config.toml
arch = "wavenet"
n_mels = 40
input = "log_mel"
depths = [10]
stem = "single"
momentum = 0.95
adamw_weight_decay_other_params = 0
Rows from block 2, named by matrix and row number. Rows with one number belong to one channel. Each number is 50 + 15 x the weight over its row's rms, rounded and kept within 0 to 99. All counts start at 0. After the name is the row's rms in percent of the matrix's.
# filt: filter width-5 conv, dilation 4 (model.blocks.2.filt.weight, 320x320x5), inputs 286-307, a 5 kernel for each
# gate: gate width-5 conv, dilation 4 (model.blocks.2.gate.weight, 320x320x5), inputs 286-307, a 5 kernel for each
filt.158 098:54 49 38 36 37 46 44 48 36 58 47 62 64 62 81 47 33 33 53 58 42 50 26 69 77 48 61 56 56 55 35 48 47 68 45 44 40 63 61 46 29 43 42 38 46 34 54 39 37 45 60 21 32 47 87 53 45 57 60 50 61 58 54 31 66 67 66 54 14 46 70 54 21 31 73 68 54 43 35 49 65 68 64 73 84 51 71 59 78 63 65 51 43 50 70 56 60 29 49 60 39 46 33 54 29 44 46 45 40 48
gate.158 100:31 31 41 55 56 35 67 38 61 44 72 57 33 42 56 63 39 46 25 45 26 00 23 22 45 51 24 48 47 53 40 36 55 43 29 26 17 42 30 32 35 71 63 82 26 43 60 49 47 41 59 41 43 34 51 55 96 19 16 40 37 41 64 43 36 52 52 44 61 72 28 68 46 56 74 52 63 45 56 32 59 46 78 42 56 30 27 41 42 47 57 00 58 65 57 61 62 62 59 55 47 39 37 47 65 52 59 37 16 44
filt.159 099:20 36 65 61 42 72 50 66 52 60 82 73 59 53 64 51 95 79 92 55 39 49 35 33 23 48 60 55 71 67 02 07 08 13 30 51 66 64 64 72 48 29 59 29 50 50 71 74 74 42 39 35 52 59 29 49 61 56 29 39 54 35 43 73 76 31 68 54 41 65 30 50 60 66 65 39 40 33 43 57 33 22 40 38 53 38 35 51 42 40 58 48 57 47 57 57 54 60 59 64 38 48 37 60 56 22 17 28 46 41
gate.159 098:43 36 32 16 43 53 48 41 58 48 71 62 49 76 50 55 38 24 39 50 52 67 64 48 70 54 63 35 37 51 39 41 64 67 44 40 33 20 67 69 41 59 57 63 40 45 51 26 55 58 39 23 25 23 38 53 28 62 69 50 52 27 29 31 45 34 28 43 43 66 36 44 39 52 40 47 48 65 29 23 76 43 71 61 41 49 59 61 52 68 58 52 43 25 37 76 67 46 44 39 28 38 14 29 40 36 51 46 53 57
filt.160 102:39 57 20 50 46 37 42 47 33 57 64 38 37 47 47 60 80 35 70 72 81 44 43 65 55 52 51 34 54 38 66 51 67 43 35 81 73 40 66 67 21 30 54 34 55 56 40 59 47 54 29 35 27 38 14 52 27 59 52 43 39 77 09 24 40 27 47 63 29 41 62 63 55 59 34 73 84 35 60 73 40 72 55 58 56 33 58 43 40 35 42 72 61 57 77 41 41 48 32 45 60 44 55 49 40 52 65 71 44 45
gate.160 099:71 70 58 57 55 58 24 46 37 60 22 09 89 73 76 57 39 40 39 48 42 44 44 65 60 32 62 68 55 71 53 57 45 55 45 46 82 62 38 68 53 60 58 46 32 44 50 49 57 41 30 69 48 89 45 33 38 41 70 69 58 55 58 42 61 70 54 41 47 24 59 66 53 58 37 42 35 43 32 54 37 22 57 32 70 51 49 78 54 26 40 32 40 51 72 31 51 58 51 39 21 41 62 51 34 34 52 60 66 32
filt.161 099:55 50 65 65 45 65 62 35 46 67 60 76 54 51 36 48 67 45 49 46 43 27 64 44 62 34 55 36 65 34 43 36 52 48 70 58 74 62 48 49 65 77 37 55 74 49 78 46 66 39 77 39 60 29 35 56 62 47 49 64 49 53 11 51 41 48 33 40 51 32 65 58 67 60 56 68 54 38 48 59 55 51 60 27 38 63 37 53 54 36 30 38 66 55 18 37 49 48 47 53 51 28 60 39 37 57 65 47 68 79
gate.161 100:49 44 65 37 60 46 49 56 54 54 57 40 17 39 64 49 65 41 38 57 30 68 50 38 55 39 52 49 37 10 34 61 68 60 55 52 51 54 43 38 52 34 34 33 29 62 53 46 47 28 46 44 41 16 47 37 45 58 66 38 46 65 90 55 32 29 55 34 46 29 34 61 65 34 43 75 38 68 47 42 47 56 63 64 72 37 49 59 63 61 34 56 69 42 65 33 44 66 54 68 46 48 35 54 31 58 69 21 40 40
filt.162 100:42 55 57 30 58 27 17 31 63 42 26 54 66 77 49 46 74 60 61 60 58 37 76 30 48 35 51 66 63 60 67 51 51 61 53 35 43 15 54 49 56 39 44 65 29 61 46 63 47 36 46 50 62 37 55 42 55 67 58 67 70 81 26 44 45 67 50 46 28 17 63 32 72 71 49 45 22 45 81 68 75 69 68 29 21 74 52 22 50 28 61 49 51 10 29 70 62 49 30 47 41 46 49 47 49 70 58 40 63 39
gate.162 100:43 43 41 45 42 54 68 82 35 57 41 41 56 45 63 58 56 43 35 56 44 55 23 41 53 39 63 29 59 58 52 32 44 49 73 50 78 64 53 36 48 81 59 35 47 52 39 69 40 36 38 29 39 37 46 67 40 43 56 63 56 52 74 66 54 33 22 13 38 24 64 50 56 75 42 99 75 61 59 46 54 42 46 40 67 58 72 36 66 50 40 23 26 36 21 79 69 55 77 79 48 58 60 81 63 52 59 69 77 44
filt.163 100:51 47 28 67 41 49 63 54 39 59 63 40 33 64 66 73 61 38 36 53 57 62 33 63 36 58 50 46 20 29 14 42 54 51 50 49 21 63 28 61 36 53 44 69 68 44 37 58 52 60 40 47 38 53 65 72 38 55 24 50 58 64 30 67 48 52 43 51 36 40 32 34 45 47 35 15 36 62 32 46 46 37 62 63 59 49 35 59 30 20 37 45 59 43 61 78 67 61 63 52 44 61 45 46 54 35 33 30 59 37
gate.163 100:46 54 50 71 66 43 45 58 46 66 34 53 38 27 54 47 52 53 22 75 55 74 71 28 30 31 70 86 47 67 32 37 59 52 38 72 36 66 39 37 62 35 52 41 52 36 47 43 40 52 60 68 37 33 42 47 40 51 63 36 47 38 59 67 57 61 70 70 77 43 45 35 56 50 19 45 46 49 30 40 64 54 28 19 58 59 72 68 49 37 54 73 60 38 44 39 20 26 59 36 42 47 45 46 38 31 30 35 37 63
filt.164 102:63 60 72 57 65 69 71 61 64 42 55 45 72 53 50 51 60 41 53 39 51 75 54 25 58 61 54 52 53 33 26 72 41 55 45 47 46 56 57 51 51 60 59 56 55 68 56 57 79 63 41 64 65 51 36 79 80 49 43 31 31 53 53 57 57 56 54 46 73 52 35 79 55 24 66 36 63 80 49 54 72 98 39 32 58 39 34 32 37 59 28 70 24 55 37 08 21 41 43 64 81 57 57 66 68 40 61 56 42 49
gate.164 100:62 42 49 46 52 32 55 52 60 62 49 43 65 74 32 59 34 59 62 74 53 33 60 56 61 44 60 61 70 42 47 70 49 54 62 63 38 42 45 34 43 37 34 64 65 39 50 58 33 48 37 26 50 58 42 52 26 58 62 51 33 36 20 39 58 44 39 36 19 56 65 41 77 59 88 62 67 56 31 24 51 52 35 61 60 57 37 51 39 46 66 81 63 45 49 67 59 74 50 71 41 26 40 74 51 48 66 59 51 43
filt.165 098:51 71 72 39 55 36 40 38 43 41 35 57 48 24 45 56 34 41 54 59 68 16 56 62 59 17 11 51 59 48 73 63 55 78 67 40 64 34 14 61 57 41 29 29 68 30 51 63 67 61 31 69 36 46 36 45 79 56 62 47 21 35 21 39 33 48 54 78 62 56 31 22 45 32 41 61 65 45 44 59 47 39 76 65 80 28 30 33 59 50 35 38 81 53 78 53 30 70 64 54 42 55 35 28 26 59 47 42 58 57
gate.165 102:69 43 65 25 35 71 55 41 33 51 37 42 35 54 70 64 52 49 80 64 56 37 74 53 62 50 21 38 59 75 57 46 64 65 74 49 48 48 56 53 40 71 37 43 59 14 39 32 74 84 33 46 13 58 27 40 40 18 49 58 26 68 52 75 41 51 42 55 63 72 56 76 74 58 39 49 93 55 61 55 48 35 49 51 13 69 63 54 46 62 53 28 50 52 43 45 62 53 66 46 43 61 37 60 40 56 48 40 27 86
filt.166 099:43 31 83 71 80 49 64 47 46 63 74 56 29 54 77 48 43 27 21 26 91 54 26 42 73 60 67 41 39 50 71 52 51 57 39 44 31 18 53 63 52 55 21 50 57 41 44 24 22 45 75 78 34 69 46 17 34 21 53 45 72 66 43 52 22 48 63 60 59 80 59 44 19 46 48 72 62 46 76 60 80 40 61 48 68 31 38 62 79 70 65 67 67 34 75 61 49 47 25 20 46 43 35 39 33 40 54 38 53 57
gate.166 098:68 26 51 39 61 55 25 59 62 76 36 40 33 05 53 39 65 58 83 51 37 60 56 37 47 42 47 42 53 39 52 20 15 58 54 47 29 32 59 42 58 39 42 46 54 50 47 49 57 55 14 24 47 83 51 36 42 67 52 48 71 57 56 51 71 38 41 43 49 32 35 17 43 40 49 45 61 62 45 62 49 51 52 65 44 49 39 27 51 75 80 54 29 45 64 32 58 41 53 60 53 27 30 47 37 36 26 42 52 16
filt.167 099:40 34 50 68 60 39 38 72 72 50 62 62 66 50 27 58 68 75 54 39 52 25 23 48 76 37 36 42 41 66 53 45 49 36 30 52 51 53 74 61 63 75 70 68 63 46 67 71 52 49 22 20 19 26 22 21 40 39 63 39 61 45 75 61 71 45 46 38 26 61 45 29 52 32 21 66 81 79 67 53 36 16 15 43 36 57 53 57 66 49 56 37 50 30 34 66 66 67 52 28 35 21 67 44 56 40 46 30 53 42
gate.167 102:41 44 50 40 25 42 25 51 44 34 37 41 57 80 56 57 48 67 71 70 36 30 35 53 73 49 70 65 86 79 45 36 31 55 58 23 55 64 36 27 37 43 27 74 33 56 74 53 58 38 36 40 35 25 25 43 57 52 78 48 51 45 54 30 32 64 51 30 54 40 40 40 33 46 26 44 10 38 41 59 63 68 84 41 25 61 73 64 34 37 32 19 47 20 47 69 84 54 54 70 38 24 32 49 45 11 35 49 22 26
filt.168 100:39 31 49 28 29 61 43 38 52 47 49 76 79 40 65 52 28 46 48 57 56 57 48 43 66 51 39 20 22 27 54 42 28 48 35 55 45 53 46 35 35 26 33 66 48 54 44 30 60 51 54 54 48 42 60 40 69 41 58 55 43 33 75 32 48 43 50 24 56 34 37 38 28 51 38 45 51 66 87 22 58 74 61 61 75 52 52 37 51 66 52 47 52 42 40 32 36 58 52 27 38 53 54 82 38 50 46 41 25 47
gate.168 101:32 43 33 37 29 57 37 51 38 46 56 71 81 48 41 52 41 73 53 39 47 61 20 38 45 74 00 47 70 67 59 76 68 59 43 67 69 66 53 56 90 53 42 18 72 63 45 47 39 56 47 47 26 59 53 55 54 64 85 62 57 97 76 51 57 77 41 53 68 66 35 69 35 28 61 39 36 51 41 55 78 90 71 75 61 31 68 64 48 58 36 45 28 48 36 43 36 33 35 30 37 63 57 69 74 69 41 35 25 59
filt.169 100:28 52 38 65 58 30 43 59 42 61 42 59 67 80 26 43 35 66 49 31 49 31 37 35 46 85 45 56 42 30 67 38 58 58 47 56 37 52 70 51 89 65 40 46 47 49 31 63 65 57 77 45 25 79 31 39 21 40 33 46 59 33 40 45 45 60 34 47 30 64 69 29 32 55 35 61 63 64 43 73 69 65 72 33 37 64 65 70 80 65 58 38 46 49 26 54 51 69 86 43 62 62 19 64 55 84 36 40 13 36
gate.169 100:50 51 65 33 58 33 43 41 32 54 48 45 55 53 54 50 67 88 49 92 35 60 35 63 61 46 83 76 74 60 43 51 39 78 72 72 16 37 53 39 52 32 43 79 60 57 61 44 51 40 86 61 71 38 76 58 25 48 44 43 64 70 49 70 52 57 63 31 64 55 43 33 31 24 44 56 21 29 73 46 64 27 41 48 74 49 57 72 53 73 24 79 41 72 57 52 65 58 44 38 33 50 55 50 55 40 39 40 64 35
filt.170 100:37 69 40 28 67 49 23 48 58 72 65 60 80 78 76 33 50 51 25 33 37 59 50 22 53 60 86 62 39 65 53 47 69 58 48 88 64 67 46 41 57 39 68 53 68 51 68 68 67 38 57 71 57 39 19 72 33 49 47 33 48 68 48 68 41 44 23 33 49 17 55 45 69 43 43 62 35 42 13 36 33 43 51 56 56 73 64 65 76 55 44 55 69 32 38 57 68 62 44 55 45 38 39 42 47 70 32 37 49 58
gate.170 103:27 24 77 39 40 57 92 59 54 50 56 20 38 59 39 34 56 49 63 67 52 35 50 15 17 66 48 58 31 37 39 56 62 42 46 42 66 42 24 36 40 62 67 35 56 50 58 56 67 67 51 52 71 44 58 74 65 39 34 51 51 64 44 57 70 50 39 43 32 28 38 68 85 39 67 35 53 42 32 49 23 48 69 41 37 38 61 39 54 79 56 53 58 36 43 34 59 54 55 71 52 48 61 59 58 41 68 66 45 47
filt.171 102:65 66 81 70 80 22 56 58 34 47 22 31 49 38 57 59 50 41 60 46 40 41 25 66 44 40 54 44 62 61 47 28 50 44 26 55 50 61 36 71 66 63 69 55 40 90 60 79 35 48 54 29 40 99 56 68 38 48 73 02 33 50 97 68 56 46 54 51 70 57 54 35 52 53 58 36 31 82 83 59 46 37 35 64 61 56 49 45 42 54 55 51 45 46 65 57 46 74 58 20 56 28 41 61 46 46 55 43 60 57
gate.171 099:47 71 67 56 36 63 31 76 34 46 69 45 67 79 55 42 53 51 40 53 30 47 48 55 38 79 84 99 57 50 56 26 19 38 36 40 55 18 33 19 33 38 62 65 66 46 57 74 41 58 38 59 23 46 66 76 51 73 56 74 24 51 46 42 59 51 46 58 67 69 54 53 48 24 49 45 42 76 52 57 55 57 70 61 56 25 57 35 25 23 54 54 44 43 58 29 52 48 47 63 74 73 41 41 17 47 60 62 86 63
filt.172 102:47 48 57 55 19 48 70 65 81 43 68 86 48 45 66 67 55 52 92 88 60 51 46 48 56 89 22 70 65 76 30 25 47 54 88 64 86 60 62 49 54 45 56 62 79 52 37 78 59 36 50 59 43 15 63 57 41 63 24 48 46 71 48 48 46 66 32 59 48 70 45 51 63 18 37 40 45 67 49 55 47 43 20 11 38 79 65 67 31 57 38 57 49 37 44 39 62 43 18 47 38 44 45 49 49 56 34 61 47 44
gate.172 101:27 45 57 50 48 93 64 71 65 66 47 49 70 48 54 65 51 53 54 51 43 47 47 33 78 39 27 57 57 50 63 41 17 22 40 43 45 37 53 65 73 53 47 33 18 31 53 51 59 54 38 49 49 53 18 46 34 32 54 41 46 33 52 39 41 55 46 42 53 71 20 41 55 36 39 91 81 45 63 43 55 42 65 46 70 49 55 54 35 57 52 37 71 58 64 64 57 43 64 52 34 45 33 56 88 36 53 43 63 39